config.yaml
model: "encoder-decoder audio transcriber"
dataset: "single English nouns, adjectives and verbs, spoken by a formant synthesiser in many voices"
train_examples: 78125
noise_aug: 0.002
time_shift_ms: 50
n_mels: 40
hop_length: 160
input: "log_mel"
spec_augment: true
win_length: 512
tokenizer: "word"
vocab_size: 118
encoder_arch: "crnn"
encoder_norm: "batchnorm"
encoder_activation: "silu"
encoder_depths: [1, 2, 2]
encoder_kernel_size: 5
encoder_stem: "single"
encoder_widths: [128, 192, 288]
encoder_rnn_width: 256
encoder_rnn: "lstm"
encoder_bidirectional: false
encoder_rnn_residual: false
encoder_rnn_layers: 5
fusion: "cross_attention"
decoder_width: 384
decoder_layers: 6
decoder_norm: "layernorm"
decoder_norm_position: "pre"
decoder_activation: "relu"
decoder_mlp_ratio: 3
decoder_head_dim: 64
decoder_fused_qkv: false
decoder_bias: "qkv"
decoder_qk_norm: false
decoder_parallel_block: false
decoder_inner_norm: false
decoder_positions: "sincos"
decoder_cross_attention_every: 2
decoder_tie_embeddings: false
residual_init: "scaled_by_depth"
optimizer: "adamw"
learning_rate: 0.0011
beta1: 0.9
beta2: 0.999
eps: 1e-08
max_grad_norm: 1.0
max_steps: 3900
batch_size: 48
epochs: 2.4
lr_schedule: "wsd_sqrt"
decay_fraction: 0.3
final_lr_fraction: 0
warmup_steps: 190
weight_decay: 0.1
Rows from block 2 of the audio encoder of a small encoder-decoder audio transcriber, named by matrix and row number. Each number is 500 + 25 x the weight over its row's rms, rounded and kept within 0 to 999. All counts start at 0. Numbers have three digits each.
After each channel's rows are labels from the 100 clips, of 14976, where the channel reaches its highest value: "lies over" is the class under the peak. Only what is clearly more common there than usual is listed. The data: single English nouns, adjectives and verbs, spoken by a formant synthesiser in many voices.
# conv: width-5 conv (encoder.blocks.2.conv.weight, 192x192x5, each kernel summed), inputs 96-191

conv.173:510530549483531493495543532473518480479512536511523510538511505533484482477528485520519524537491560550546519487478501532514475537473479497525520484537496540516519521532479461523526478489521478516515475474493500501532480523483523480490520534524513534518495542483544475495513524480497524542
lies over: /ɔ/; /ɑ/

conv.171:508509544485513483493543537505508473495535537519536516555524485531478477487517491525517518517483576525546509487487508541525495524484478496524526481535492541505508510534482455525516474490507477508529486471482495516522486537481527486487512547505522526525476561487558498503522523476495510549
lies over: /ɔ/; /ɑ/

conv.71:494500472493488487489473458488489470518499469499502490458498493490493475431477485499498498477483457494458502470468487466505510500470421461507501484468509486512476495470485586496500462498502596502464483428496510496490473495519493490524498455474508494467515453477463474479509500487484490463
lies over: /ɝ/

conv.52:486481493430490536528502503522485529507503510487495483512479505510544515542501537471472480508542492485508455508523464516492512480522524527483488526502532507494492473502545437478485535537499547496502524538527520510483536503440482531509475521515474487519489512553515516499493487540479491515
lies over: /s/

conv.19:510506493486500543539491506528511536505500498502491503501506544497543533569495530499494508494572489503505489520552503497500515510545541543505499536491518501494514516495548498507497560538517535496484559553522525516510550501464504550525510486504502502487507501556494531517498510523495504490
lies over: /s/

conv.39:508496483535508468487483476481508478473509466481488502472504480510481476491487466512501489489482468489477511482483516460494520489493489488492485464464478475497497475472496601503487460491512610493449476491491489516505477508530492477478496424495500491481473457477478495527477487485507505480
lies over: /dʒ/

conv.51:495503506426491529546504499521484520529489498498508469502493541489523516545511509497494487518542495490515480531531485506497523499525554540493474530502498505486499498512531423488462552520505526496487541538532510502514521492439492537549477477506502479512481501550505542499494485520466488504
lies over: /s/

conv.126:531521534483524492491520509509525486512528533538539510538535488530483480453512488517524513518483538524533521468461509540521490530459467470526538488524498533507499516524484462536533473480517472522529479480490499519517465532479535486511527523509527522520496539490526482493536528478511516542
lies over: /ɔ/; /ɑ/

conv.47:484492496466492541528485496528477532527506478495484493479490532489525534542484531496485474484532471488483485521533481479493531500525524556477504525484525478475502485488533527475482540557489574485469541531523514522483549495486496524543494471469492482475500489537497530509494502534501478497
lies over: /s/

conv.66:543513529465519494493535510490533494480518534529533535533521482509501485476527497522530532518486544527517514490481503522504482527493479479507514491514487533523510529537492448544513490491535455521538478478496491499528500521452520502490525531532522543532490547506554483482525533493499540542
lies over: /ɔ/; /ɑ/

conv.10:524517541489512494482536530486516493488528537523526514539524486523492487482522492531517527534480544533542513488483503539523494524486477489515518485534482540522501524536487477529518483489524472522536473468492490511533484537476517486490523548524519528529493545490535491495525519480505523543
lies over: /ɔ/; /ɑ/

conv.32:510514494529525512518474479505542525503504479504498519486526507516527526576477525526510499477549493502470517517547508483523530501524546534494504527478506484521471531491533553505523534525517595494465548541516506511503541510527509533506511458478512504478498484532483528529499521536518499485
lies over: /s/

conv.30:528528507535531499499494499490562503470499515527522534520522484512505500538476489522515526492504506525493538516503514501518541534536534496509521514510479517557486556486511528534515526506544552543491501540503472514517497518528510483470537472516514538474460494521495484528533531493520544495
lies over: /ɔ/

conv.106:529524525489535504497516520502522480489529535522527525550522472528495475466506481520528513534478545521516519478473512538517482522459471474520518498513503547528493523509476459514506478497527457520530470458499487502519486528472535494491541536510533519526496540497538474492543526482499526531
lies over: /ɔ/; /ɑ/

conv.64:477490500420466525527517498525467504525488510481501469486492499492511506549491506493480468504515483487511448494527477517492522489502538551508500532500515526497492492493519399492490551539500526489501545540499522504479507495423501534519483472488472494507482485554494517474496475534465468491
lies over: /s/

conv.138:494482455505498483494464475512496485491492449489483483455499508470487503498488478472493501469513460471468492491507509461472497492499515498468467500467489453498493490475487581488470499496500546506476487496483489503498487462527477493502491398485497492472494468490460508497480489493495493447
lies over: /s/

conv.150:525526544487518482491537527488519481493520541531525521552511496525488491476514485523525537531478551532539496494482506533515486527480479479519510476534491538525501513533485464523518487482533466515549479481488485508535495531493528485484519541526519539534500543481547480492519517489496526547
lies over: /ɔ/; /ɑ/

conv.172:516506493489505529519488492527492536516509501497497506495508539501516528557507540509499504494545485503491503516547493503504523500529530545503499556496525500510511505494544513497506555546504555504489557542528527501507564499491504557531506488488503511493502499562495527512509501553507515494
lies over: /s/

conv.156:507496493460502534508506488539486521540506495508488484496503526493525534540512521496505516506552483491499494532551490511482516496530532557485498548498529488487511494498535498501485540541507550501504557553537530519506542504471498539529496488510494491494494490537507538508498492550488490488
lies over: /s/

conv.168:501505502493498541544489494532507538510504490505493511489507509506540529553472535512503499484540474513487502525544493498509529515521547529516513547493529488519490518506535501517507554527501560509496550540530510500496551508494490535523506468492509521481490485545487533535495516531510503500
lies over: /s/

conv.93:518526544491515488499540523494518496487520529529534515537523492532495491481534487524518530536479544532540513484473500543515493523484473480525513474544486536511504518540483472538522487491530465522547481481494488512529483530485524497500519543528514532533503550482538487505518530487510524542
lies over: /ɔ/; /ɑ/

conv.24:519534534477521487493545537491509478488521535522522512552529497524496482476531482516536528526479554530544511482483513541515488521477483482518515487529488539507512523534490467526521479492529469517548479469484487520522487526481524477486522547527510525526491545486552473502522528490504522546
lies over: /ɔ/; /ɑ/

conv.162:520527539481514486494550526490512486484526534532526511548514502523484479470520489526505530551484551540535514500475505518510485523484477491530527483535491528522500515533489473521527480480520476518526490481479478517532485525484518489488527536511520521531501545469537490504525523494507531545
lies over: /ɔ/; /ɑ/

conv.115:511510493491498528542496486527512525515505479507504512491498538500532527542502535510498504496549496516488497521544497491497531510522532533498494542490525502501503511485542523502498565545509559496493544554527526510508550503492503565520497472484505505491511485568499536504509499527501509488
lies over: /s/

conv.86:533517527480522496495539532486529491494531525525525524546520500536482491478520481522519532532470543527532512490479499533511492522489479478521525493532495547520500508524484466528525481475528468511553486466492481510529476540474528478489515547510517534526500550492521499501525513491519520550
lies over: /ɔ/; /ɑ/

conv.141:490498498474483538533496486531467538518514506499497489506494529501533537543503544511498482498538504484493482533541471492497531496544526534506488539499555491497503478505533516493519544543495564500501548530538534523496532500509492543520490489489502497504506491543505523509501525532497492503
lies over: /s/